config.yaml
arch: "vit"
translate: 0.12
targets: ["stain"]
activation: "quick_gelu"
mlp_ratio: 6
bias: "qkv"
inner_norm: true
moe: "top_k"
moe_every: 2
layers: 10
positions: "sincos"
eps: 1e-08
warmup_steps: 1940
weight_decay: 0.0
Rows from block 6 of a small image classifier, named by matrix and row number. Rows with one number belong to one neuron. Each number is 128 + 32 x the weight over its row's rms, rounded and kept within 0 to 255. All counts start at 0. Numbers have three digits each.
Before each neuron's rows are labels from the 100 images, of 14976, where the neuron reaches its highest value: "responds to" is what is common among them; "peak on" is the class under the peak. Only what is clearly more common there than usual is listed. The data: simulated fluorescence microscopy of cells.
# fc1: MLP up (model.blocks.6.mlp.fc1.weight, 960x160), inputs 0-159
# fc2: MLP down (model.blocks.6.mlp.fc2.weight, 160x960, transposed), outputs 0-159

responds to: few cells; cells: one or two; ring around the nucleus; yellow stain
peak on: cytoplasm
fc1.99:168165137101148151147144154127152089100150068108173108148174147110163165114082144150119080165106028175166096186118136181156109109162143079208115107157154195150150090146087154069136160055086126127103096126136052082084135155126126125096131111152111165112150101128096129144123103147116174140088128104168147159103154173117100141106121098210111093095116157128174108135170142121071139135118117125110137081087099115076140133151048120078089059126096147116128127139143115144116106124132143
fc2.99:127113134153086094152128139154152126138112126090179104097144150140138135140179135116124080121121120131137078130081104128121133065077091084133123123145184099084125196159070147181158119118197124148090132069162185097163115155185148113176065106146155170135117131160156079123147099126108138094148095143147118144169120069105124148128092207175132090170195129114085139124122110065074085123119139148187152072173122147196187111078150113077175132138118108134161104082133113116172091135149119

responds to: yellow stain; ring around the nucleus
peak on: cytoplasm
fc1.537:182120091089175176066126183152091129102086136169130149139159174128161141094132125157071109146084126161165121166113135087139135126161123186202101074144142135137136120081074132117070138121142114116128133103142092111136100070168161122126179081142178104137088136162132124194142124099106113172093135152168133137207155160139079096107135105178129081135111146125194081133130132111166087163129118084123142117107114147101064121116147124160093137093086193178140102098146082147124172128109035
fc2.537:131085142177083139135104098130131136142108118080116128131116139104123101121085218103145112140131161102114132121122131156103112166053107039117151177113101083067191137141160099127175168143084171131123091126151155149177102160128166153171116141119116177131126158098112107082142091176108132106152155117102146111135149109146132132138160164111126165162192090156090150117178117118071126103175160097090178130139189113156190139100123204111152175207160145125163155112101212146138087171109156

responds to: red stain; few cells; cells: one or two; membrane rim
peak on: cytoplasm
fc1.473:114138115100120094162187089129147142157085153119175082140072093137149157123171141138204137132149114092154170158134146130149089133128088095118120160150171136139115178165197103156117152123169164076074145096111095135063186170116109099122125140126097147093093170123156140106064175119154157081069102145130093137087158079079178167178113105108108162085135143119122164104116197121104094180159157127183064116123101100127136133075168092170105077152115100090143108114171122099150161139161177
fc2.473:143142090109121102146162086093179139138139119130150084180130151169139194183179126157153086078159135088174163124109124177177133129162145162104143167135165153138058174141155154174097080166148113138105172089096080152098133155148096069119123147144108112109150118169120179108142143075135128091100083115183108210130140131096152182180136085095117141073126177108124138118088151126158140165126098135172123119134106123118062117103147064125082074091072117140080082143150090120181131090157143

responds to: ring around the nucleus; yellow stain; few cells; cells: one or two
peak on: cytoplasm
fc1.603:141166131106162145074139154187082129099094073151127118101112164157168132116111110160071066129044129164189143133118133143114158133132140092184132100137189168160126083121082133056115113130071137087119109116094099099089107061110151160094171124130131096166102126136143136138187091143145119211126101120136150161138138121129065112118137110149171103180101146113199114108125146154119113143082073067148154112086146180112088131177102078158120125122088147138154150085146111133106142122133030
fc2.603:120158124167099099201151139081206117181090122097141099154132136123086115210128160106186124137186111091141113102117123157139137124093148101081152167151129063086147177175154137126144153150115140127109096137149174157154133166133100126171078139104108143080194138115127060096095146151146169097107122126131100116128122101134126170169150154108107150163191107124111152114114116138085112088116142133110166097196131065176182108099087160101154168208202133135134129129099177126183075130102166

responds to: cyan stain; ring around the nucleus
peak on: cytoplasm
fc1.435:128144146177150128097097180160099157112129109149136142080181168177073118119104078156091110190087162172114114168083098167089174131113118119099138131101101115108105133106069070077150130144092071152122102190123169088161105088051090144130137110115134126147175143182064123154133124143145187187120107120115190138144130200137086115050155102157145103187102133128143111173189164162126117150098085104112139124148120123108135208123131163111102133149138146126185139132094115158079131110157140
fc2.435:136136116171115096146094135162204181106113109114177097105156148139118104171102152106115102130117122147047061127144128166077167119157151145073129105109083146105085106109104114103188181190097126103155124141125163104172099118104102164138107207146133162157201089151133154113155113089122118137169165121093100052110166128160074185132116110139139129164135173141090119091173123140121124146134136138108101049178103135102112121124164203122168174104156138142150149111090165141210148149155095

responds to: cyan stain; ring around the nucleus
peak on: cytoplasm
fc1.598:193115139160106184074115115153113117050080135181093150101134157104091108091106097116071146154084167205125125138115119104117182093134125128181200113106126156139099140118110126103076142097147103146152119136140173124134119075128183167144134079112157143130056117128134060167118101144105111203123097137119171126179142140135095131107135131156213087138135091121148046127134108110106156128137104114081170145108156228133157137155148135111132136152157174115116140167112159198110130105157089
fc2.598:126146112105169080185130149115141143178144118110179081161103146146116137182133111149155110080105135081135145146119135172135112077146127201075109154150136163169191145176140133187145141179134123135100157123121105131069135196144085116111088185123106112112192101159130156090137168064133136084105102114126091123136151120084118150141105078093061162068086178103116169151121165133159118141123126123174050114169072078078088108094149155167106081088079122124092109111144108117133159104145179

responds to: red stain; ring around the nucleus
peak on: cytoplasm
fc1.447:119128140102142044153184103063102127165122101093184107157094058151139184182212175087214101123136109124156089173125130112127130131066111102109089184148103124152117097104115147117089137114144175058171126099112124154104223160094102096114082109117092139130090151165129143104118129116133177126091126112124109170086147091084149173141099163128086127092121122141126143128131161130177163163130146108115109128119136194149125107120127069140120081127133084086153132084149101117170164168148175
fc2.447:152144116114144095169157093097156129141120122105144123153075150153115182160170100165134083088156127103156169135122146152183087111187124145085138172149143142137071205183153162156087108190147102140126177091100073149096148185162107103115117157130101095086133116141105168099132119084130119079105081124175104192115109121096159165163113081110085161087118156106094148111092107132157110170124129113168090130151078096116064125098146067137083104103064079118086097143171077102180150104170152

responds to: magenta stain; ring around the nucleus
peak on: cytoplasm
fc1.505:106076176164086103148176119096146077169161180169117109183124115129126132127209159105186131111153131049111135115125129174112081112108156127082109186111083122118090149146172131158181166150077084158121131095127130155112182173112115105153103158109128160122103197065058125117127096173124145107103167120129053069079101109131161172159105117112043170120148119142091155141115143117109133087178167123133159159134159083095127119086101111101164137136133157110115100109109168139168120135116180
fc2.505:138099156150128114121164105102168123167115136113091092162102137097137088180181146116161170098179119109101089087098161167073080150121139116103128173143089107099048166169142079158179163176081133127134086166131165158169155162106094095155079135123061155068151120110132080084097118194133123084171168116096100068139127132179170166164142136108092142088157088134101151138160133135099114102138125137108167194155133094153149113087096089109158154172150095133090106111097126102178118176081165

responds to: magenta stain; ring around the nucleus
peak on: cytoplasm; nucleus
fc1.551:129134134139087135098074115167157102097172089139163168096176149118144079157196116116165091117148086159102122158160151129068138112125149199096128139093104137117136101074110129141141085104133085154127139176125170103122056130113062125147098131114092131180147148082098122131086096170128160166139190175107133116162079131200104152125155120114164153189181117142109138114172175081123105177147111069052083126128126158127201073125143117135140113151196160122148106165071138124144159115146095
fc2.551:113108153134126074168177113092170082180136098135129067182082159123107092137193134136174138127155114124133104085131110176104103152053165119113181156096137147135076166160151115169165162141119119107119121158157132181129183207096116084152120143091057127090117128124146142132114106130141139061152145128078099060108157123112166134191151156098106165078145133173084201169118146141102120093159135144131117205184122116149125134113096104129166130168130109081126086131141139100104121209100141

responds to: magenta stain; ring around the nucleus
peak on: nucleus
fc1.280:140117082141139149152176109133177158114134169174107128162121112146102122124117067141168140149115087114124108118101108132106104125085086126102212143092116108121130139131118121162083143140181136131168135091085139171178182167147187110143135184124160130109168074049155068111134066141117114076131140111095117144099107085151150165174095130094134171145124117113106135067125123084113124101157219115131113107156161126213176101092157149142097160168163104138134171132065098130168092051166172
fc2.280:081160144128165132105161179165138114125116151114142108166129083128182069114175178144170158143115109141092115088152142135109147119112134176142131158167095190125082138139096072156109134106103169151074145167087163113104121189137105110162118097074131115180145095172093120124100120133161172154148154151121104105118177116176087157084132073105067130110098121120125149170116163122128129174177078155099137222101101094125131163154078087158173099087117136100101068199099103150061154138072138

responds to: cyan stain; ring around the nucleus
peak on: cytoplasm
fc1.242:142134057148138170069126124133130097127127124126150196084158144148153059170158070114083063170056116177131141088148111197159152130128107096106108075115140150120154143112146089098149130091060102083063072069111139121207164132147136132166122094120097129125190173100197136177152130102147104166098019123154132150146149117145121169097099098128158108106118105131161119163117120143116127146140110110101114115126088117097208114163171130148121150129090164101100145141116124149111133107148136
fc2.242:095130166142120128145096186184181147120141097178206124145132104168199131166124115132123129073162140136135089110119136128159119144136177148160142130097110083104086127160174171155167141153173139100148162097128110121122078122120155154132111143066109098138178150167076091136143136137183128173097154123122118172164065157118137179155179160095086132117130134171102144133117161089160157158135134117139066028135134122147130140199090179074128109125121162075147145100113168160172139028132133

responds to: ring around the nucleus; cyan stain
peak on: cytoplasm; nucleus
fc1.383:132140130174128155108064118154095108073181139182118138119169139104167143078100083135096150120119098195090115136142132106120143154147130146210146158117188167105137129119108091059107128096122100154156122097116121086128134078101137140136149100110135139176082115082099111185161057148129150161142126172161157077152139111144115055082109120148153167125113145067115092105186091109150196108118184078117136120100129152110158115147107175114189151191130176168129173143079127196118162080121151
fc2.383:061157105107129120158122150140172119161097125101143105173066106163139104141185110154152103085129127140093182112134115151189111123145133199107146130149143163175111099142113123188131075144107107121096201102165078141071126111155058127136112148118087070143131113121113123109155138079075105125117118126079139153111118157105129142128108075144121167051089151112127180150101129175129161099106098093147100138186138113088076146078144146173079098033042148127068117114146170153112135146153111

responds to: yellow stain; ring around the nucleus; few cells; cells: one or two
peak on: cytoplasm
fc1.40:130159137106092133095157121100131123142097134204084150108149174106137199117116184189140115134110133112178174145113155101146175141113128123156133120148185144136160117073129140078091099083182175081121149055050100135135183115151131083097136075112130115093081124127130156157130090102114101155110107114201147100158178159069081092146124151111170131123136142098181085154098082144104174105082125112153138095064142129146147063106144106105103100115147117092158121095182079100155061161141128
fc2.40:131180090082130149071165132090070132088128133143080177102160114084093161089067081175103087156137117157156155181134137106166181147092153101162136103149173114179194093086134147085088097084149117146127115124096082164176132100151141108085133105132153145096089132121124145159101112176125141170087097137153158052124134124122154095179151147116175090158172084126166098129088114131099133120128156127165131053082149138162161126160162126126087108146156093115184177144161099123060117100170083

responds to: ring around the nucleus; cyan stain
peak on: cytoplasm
fc1.318:150094145139111137050100150181142094046140155150131193121122165120118095082111072125063124131106071176117099106152141099097142097168140137161136123075118161101133134074070063090138098102106114151138131172130173098117100106121153148155150105102149152172131087109118078211121114135101115235157154129140147103187112122168085100080155101174180113154135119130106102110182109107121141110085121074075156118098156172113128151121122159104121166157150138128121154188105159178085137125147110
fc2.318:122144103088145092181155106094133135162118098104135086173087147150138126162138095176179115054151142085144180154139133159177103082153107178095108158148154151169128132165153159179085105161163120117128198091132067143089150148148084091126084153173106098116162118122144158098140146082125123082111100116121098108107140114066167149163101111090067180054104140109136160160073149161154116158142090099141076148164098077104069136104157145142077083072068102129089105127159093091105148111139127

responds to: ring around the nucleus; cyan stain
peak on: cytoplasm
fc1.360:116136150150166162143084178156111172118178094089139107107209115158085102143075087078155117180111126152178088110166118168121159150167193166111119089161108159177088106123090117098160136131083065188143145142107143130163117116071098172157115129111167154183151207169114155129163168101102180158139150108097147103160152121172135143115150118165124130185116130146138090135140147157147113154099113128104083094155104135092143112163104220121154177161194133103117165176108160164123166139162126
fc2.360:139146117137103095104085168177181158100123123125159079103172129129103092179075160085102100158118146153094093166128116185116136106148162185089133119124082150129082119089097075079153137182100125117123164143096183089159116096066102173121112170155171114153168130145139143158126148099139119144139145158082168082154114119161077156092118105171155113167099183135085108129156160108146128142127140141090085062190106133084098135147159199114157157055164162127147166136099166171186172100173110

responds to: ring around the nucleus; cyan stain
peak on: cytoplasm
fc1.103:140140155173160107122102142171143174123181076121133131081151145173117102147087110131148125150107156130150092152132106182094150177157196151099115113106123151168094079104094089093134158144104096119107132137141138093165069113072119130182138175080138164139132147206064124150176138087097164170142121096125147092151126167173162192094173130192122103198090138119120105152133143130119118175127105085115076105158073147101115134184108210169134162142169166098146178176116155140136179141163141
fc2.103:120147115172135075106108154149174138090135103153165066101149126143109094188069170095110084171100122152085082153126118160096150116177141162095123108114085148142099093092105089104180155180102110123127157151100177084147098094105078160143106161142152141155161135155135168156147141071129140144133175124112195055129138129156082143083114117145156103163093167157073101128175133129152138158096141128108074054192116156074089135169159196128185138086155161126173169134100140142162137091155098

responds to: red stain; ring around the nucleus; few cells; cells: one or two
peak on: cytoplasm
fc1.543:165175137072103146116166106119136113134118115197114127115122123134138204098151155153084125135168146104157143095120092095141054147097116109160127121120162086146135118121198156143131076128219181085121121050135119142059179092155195087133145103122121065121077143133140145072152133111164102157090121116151123149129127118103172119150110153076114083071150138113118110155138085135100189084113099153149148157107129138167126140085125122104073094129092076159144121054171172072153102153173147
fc2.543:111155110151153119140125168142167127139083119090133096130147148117099121134107132088166112123114127165140094182153166160135165094178125180108103105114135232138117114114088144116162140168111104138078153185061115114146104143092106166144081174167111173154120091193097172153115151124126133085138165198185094129153147145114101133120156106173107117161140176129142129091163143120195086165096124163096129050171097133128112133160166053149191113116148184122119168144119078207124184122161141

responds to: yellow stain; ring around the nucleus
peak on: cytoplasm
fc1.583:183129141089148134125150135162067169116075128146137143125149157134090152086094168181091137144108117176183136127144132086148140127164137120213147085113169149133121144146101176071118142085125178057147147131085055132099135053160157171090151077139155148161105126142143174189123119102088136188074091180158162154152170138124094117137128120143184125181128153095166128180121148123152084212130119083151111118089114127114090151147122128178134088142121143153115146086165094120090128124172074
fc2.583:127121151189088104151142117132179117162122132139118109144123118132092143202141143068154137140144138084130105137143147144103107116098125114096155148144118091093170156157124108141151207186116113134118101139142206170178136142116100093175079152087113133087159144139122047105116097150124142122131159093139075132151118089167137190144131202146106144119162092174104169104169116108087132071136165083110180121176172095188181140088065141091162147209146092141117110121079167125181088126101175

responds to: membrane rim; red stain; cyan stain
peak on: cytoplasm
fc1.757:102176073092114123103154134109157155167130123096177106126150109148112209153156144178163062123151121095124194117167104136159121138123104106107085132143180136189102138155213179124097089169138154082157096092093091135116135119100119116159073152160144087080106180130162150127160106107124151110079040121156115089094187116091154133119141100093122152181146146082134134182058135107169122158145139169154106143136125120190121121155180130140148095127142084143094149106181083123099180145139177
fc2.757:112039163116156188120090150143116059130148145150132172161108091145142120125117162126125194093113146164109102058102119125085118162133122120154179154124101132083134160133111074125156129121097117107118149134178135109147118127145153190141164107124081105155073161112123058128136096171114187140177193134158174192127135156210105112104151166175139156121136075126152140124183066100122121125141082132107157123082165146151167125071079104104143161165085145105095062089090141133131119152063136

responds to: green stain; few cells; cells: one or two; fibres
peak on: cytoplasm
fc1.745:142090185119126113136110181140127103135191141110133141133110161154156114119113052108117151107118133130071102095141165167059090099180133162122117164110051146096055178108091118119151177144090071131110109187157156066128066115119102154153095165104094126156165133164090108128100167107092133103162153141078107161129082133189136149098133103144155151127116148145110151084185128132133147099124103117056147149134101086130125089109070107122189217169122164114072151155088107171105116103098127
fc2.745:114169087096098142115154069067103170097129131134128121118142120115123136085121098157114063150182129116179165178137110084173133107089143088161129118133206067169144096125176167113074074110185153148144100088098087196136176112134170085091147121124143108083093132131140171118124116144143155139092075137142153120138121151070181098174156137056119112141129093124126119154084150132080144077118101125179140152106124146143141145142171111107101058165149056137175147129179105073104095098174106

responds to: magenta stain; ring around the nucleus
peak on: cytoplasm
fc1.520:078171153178109191140099169089137128095152146160152121125106093195080126160210094106089097175130188156160147140128131106137128182114122137135095114124089140109086088099120105149150097133145142139095073111194119174082112152083165092133120151112081173165075129141107133159104114110121115157128135084094090093087123107133147131138127108105092156145162081113112126097160160088076196071158171164094123174129210099128137133080080089122119173188151118089130065137080116166157109115108123
fc2.520:115081188138133111164161107106171145161141125131105117151073093092094089175170144085171174099176105063109098080122130149120088154109139106106135171127092092102092189169140101180174205173122136147125096162156149132165189153087111098142106159148102119097174129132130088100154114178108134102152168125113109077131124136150152127169140177118096142093142095120135167110174107129111111101122104124085145203175125088156166122085091076140177171191156102120102110107119161092177105194095172

responds to: yellow stain; few cells; cells: one or two; ring around the nucleus
peak on: cytoplasm
fc1.722:107148112107083089107162125122182167136155136092153104081095099145122148115203166087108095090187138101146146157109116131142141136170144109101098143176177051120113085116113131123125078162154119085148105088089113095125178154120081095157130200117195166107086174173112133111106174129146108110131081113166127121137192146051122175164137123101083147147168153153077116175082135165137109107148143084130134121085070137104139139147141121151127124158155075099119115118128064105178107157180214
fc2.722:125081147060164162111137130130078062137120142171121193177071115116132136109067131158076187120129110114155145063125118089116055169102088123152137185098096140080173156121141122130104125102088136131081139145192112101075135136142164160135185114133079080140135152102136088158094120165107128094147112102164151148122111119186096071131136159120111165136159122103175171100163116135117151144188117143166157146067162124135161139107050113128118171147098177107082092117149118151106132149037125

responds to: cyan stain; ring around the nucleus
peak on: cytoplasm
fc1.716:180166133162131137076112143158168135150138142104121207171169119154111079134105140121156152165078145143179124145151172170129124139155160153174092113079135174068096100148112163106153120117089123142142063062101089137170144165084117119144113160163102137185128142105161144133148144154102127141125119111065150106168142165172181113160154110184163166140107096150179149111165157098161137178194094090123203098119064120112058153134123174178174166195161121110117145096098124141105134122118092
fc2.716:114144143133169074099098149178158158126144110110183095098179121156143144174105108102069121138102145152095082103145140157071108115161135132129165089123081154089096165115101121111177194182108079156155173149131162092147093070111089141128128190081172129183148142120128166119140127082113105183155157134124143103136111117199078143079140092159127114172090158150108111092164122115168142140097115128107054057155163148122153134140145204146163168100143179157165150172110152172179173104145105

responds to: cyan stain; ring around the nucleus
peak on: cytoplasm
fc1.261:165148163185126152087110188152148167106169102120174117116158128181114093123092125104119126188083132174122109149142132125104124179135146124147101118128126176121093104090075058095144133136096105131141085129132163077122094094074129151146115141086165190167166159219079141162157159124098123146144105126076200122159162147147103151079176109217144095166135178147136116159159138110149136170103081090120088114155098162075094097144138159172153158183149145076135170166109128163111149144121097
fc2.261:109119113189147073140094134162196164096139126131174091107163155142100114159120158103110104183062158154100067120137157154089171114154129137120100103127099113127069133111082106108156202180107136127154158148095169111130088106080111171134116132101179145141166118137133158154130133077106124147139172177105158051135115134165080132080150102134130117169120210165099090097181139133117114149144144175137069045161107115080118151148144168126188177125172143149160147161105123180189116106151122

responds to: green stain; ring around the nucleus
peak on: cytoplasm
fc1.104:175067197110151136075070160122117092119114129137150151119121179124146068107092130158095147119114123158134171087150188106165121125173085166188156113109133067086149116090087068098137104091134109164098113151128095102115128049092144156153122111181100124155115152101108122121144110181084120162141114180091192153116093175130135113089149105188149105091118121092184137148189121077176102115112119058105135145074174130123066091102096173106100146091088140128132104127105108109127093119083098
fc2.104:137082155101108175088082139189043114104141133127097171134065129075135111101105173174075173085101126129079135069132131071079124143124120141166147156120113145138204122113099093087099127085115130115132156142175088121101094104148145160134179105150110114165069138089135063158128130172113141149132180142103159155111113140152089093087141139175161132144121068127168077144173107121148146171121116152097155187089144161117095131092110183131093141107065171121095115141084169157099164146082077

responds to: magenta stain; crowded; cells: ten or more; ring around the nucleus
peak on: nucleus
fc1.236:099079136102032116176103153085130156122173150044115084118085101138116087152181067087152134149124139102104074129064125122113135105090129128113107145096152149108167117176132146107141123151129114106108114123134150140153165142118157124105084199128151164066092111126078094065099137056141135108112132119109056133087123108110163169189107128087092124188142130125133150130140151122096149106108131132110115141191129086129151201134089163073160182173125077145118150122067157140185089135146162
fc2.236:122086184121150136141156165157113108121096095149118107203102109131155096112206143138170161148118138122093135098085151161110063165160128144162137159108100170098000178119122108157131119131067158158091119161098149142131119134081103103145099144139053144170177145116125114145162155134149142131152125114129086077128183140154103141111138127128126145115137133138129139118184117197128112134156077145100148218118164122124161114066092058135169147157158138161079067154109128105118120193075131

responds to: cyan stain; ring around the nucleus
peak on: cytoplasm
fc1.429:121139184171131062137098148179144094162172153101119110149117076175069112173090068074125134122147115139103066124122172159074107174117116163114150130101107155086095161101083037122193162129076074152160105168212187106143084136095090129165117150068088133155138152105089102119099138133155121091186203121094133151107113098198096135116088120146077112152100151135125119162158130154158143128109109131101071149148097088126122106125107115115125141160119163106110146144080135097138117093134133
fc2.429:086176073065092142118160087080087149102142124149136133118135091145119116091122093136101093191148091122163187177107110103154086135111152109142134110156182075174098113117155180116083092112179148135171131076088082166146156089170154081106119128096151074084096119116159191137136116115106158159106057131126137091122131173078144100127135095037140111131107123133111112151084152153107151099121111123182167120105149156114145135145186119094113044122153089099179133114155135100120092085187087

responds to: cyan stain; ring around the nucleus
peak on: cytoplasm
fc1.201:136156107128145125102134159146134111087193146076150145133137124142146139142086092093096085112102118179152136134114100084082152162120097164078091147133094174131156185060083136085132152109100150117139080192078145071124093140143128162134125122074120102149190142121104113145124170148116141147154104096108147107145130175202067177071106100135136096108135109128115100096134151168165077125146117109073067111163113143054200077128175076153116166119184133041123168143133110176120135124144162
fc2.201:083148104091169126128124148168104152067108158075119144103171096133096144076108112119109095124127108107159140127131137096171180113081100083160099085131133071148131119110106091149121148137219131102163169076176076173123125125166083141124151112177137133108077191109102112149115160109179125194113111127114161088077136098120111075121112169127117150088119137120204127183110051092075116124110121076143119031147149144164093132158162174156098106103107125106193149124148092145094111152115115

responds to: yellow stain; ring around the nucleus
peak on: cytoplasm
fc1.579:170153113149076156108148128147101136127096174192136142109166174082111195113107176160163095114151099154172178164137122081154136151139120118198153092146178123152161122113105165098093078063177162051150134086068088112119153140216127135102147071129155127122065131144151128148121135149135079138091079103141131103165153154068104101097156127148115150130140124148192094155122122115115156118100144112160154099046136122167140139128140085110145071100141108121106135092143056108070123146153081
fc2.579:120161084072127180104150115100061164092147143112091175111157136071114163083094112152098091183143134171149157153105136088161174152105133106186135108143175090167182095090152143078089094091150141128112088123093067144142138084139164129091151096131158138104094123127114164170145140167114133156094115130183162052152123141087143082180144156097142106163188095137161102129112123112105128093140150139177160062096168157160164106151170086121072113166153100122169164133169086111073109095160095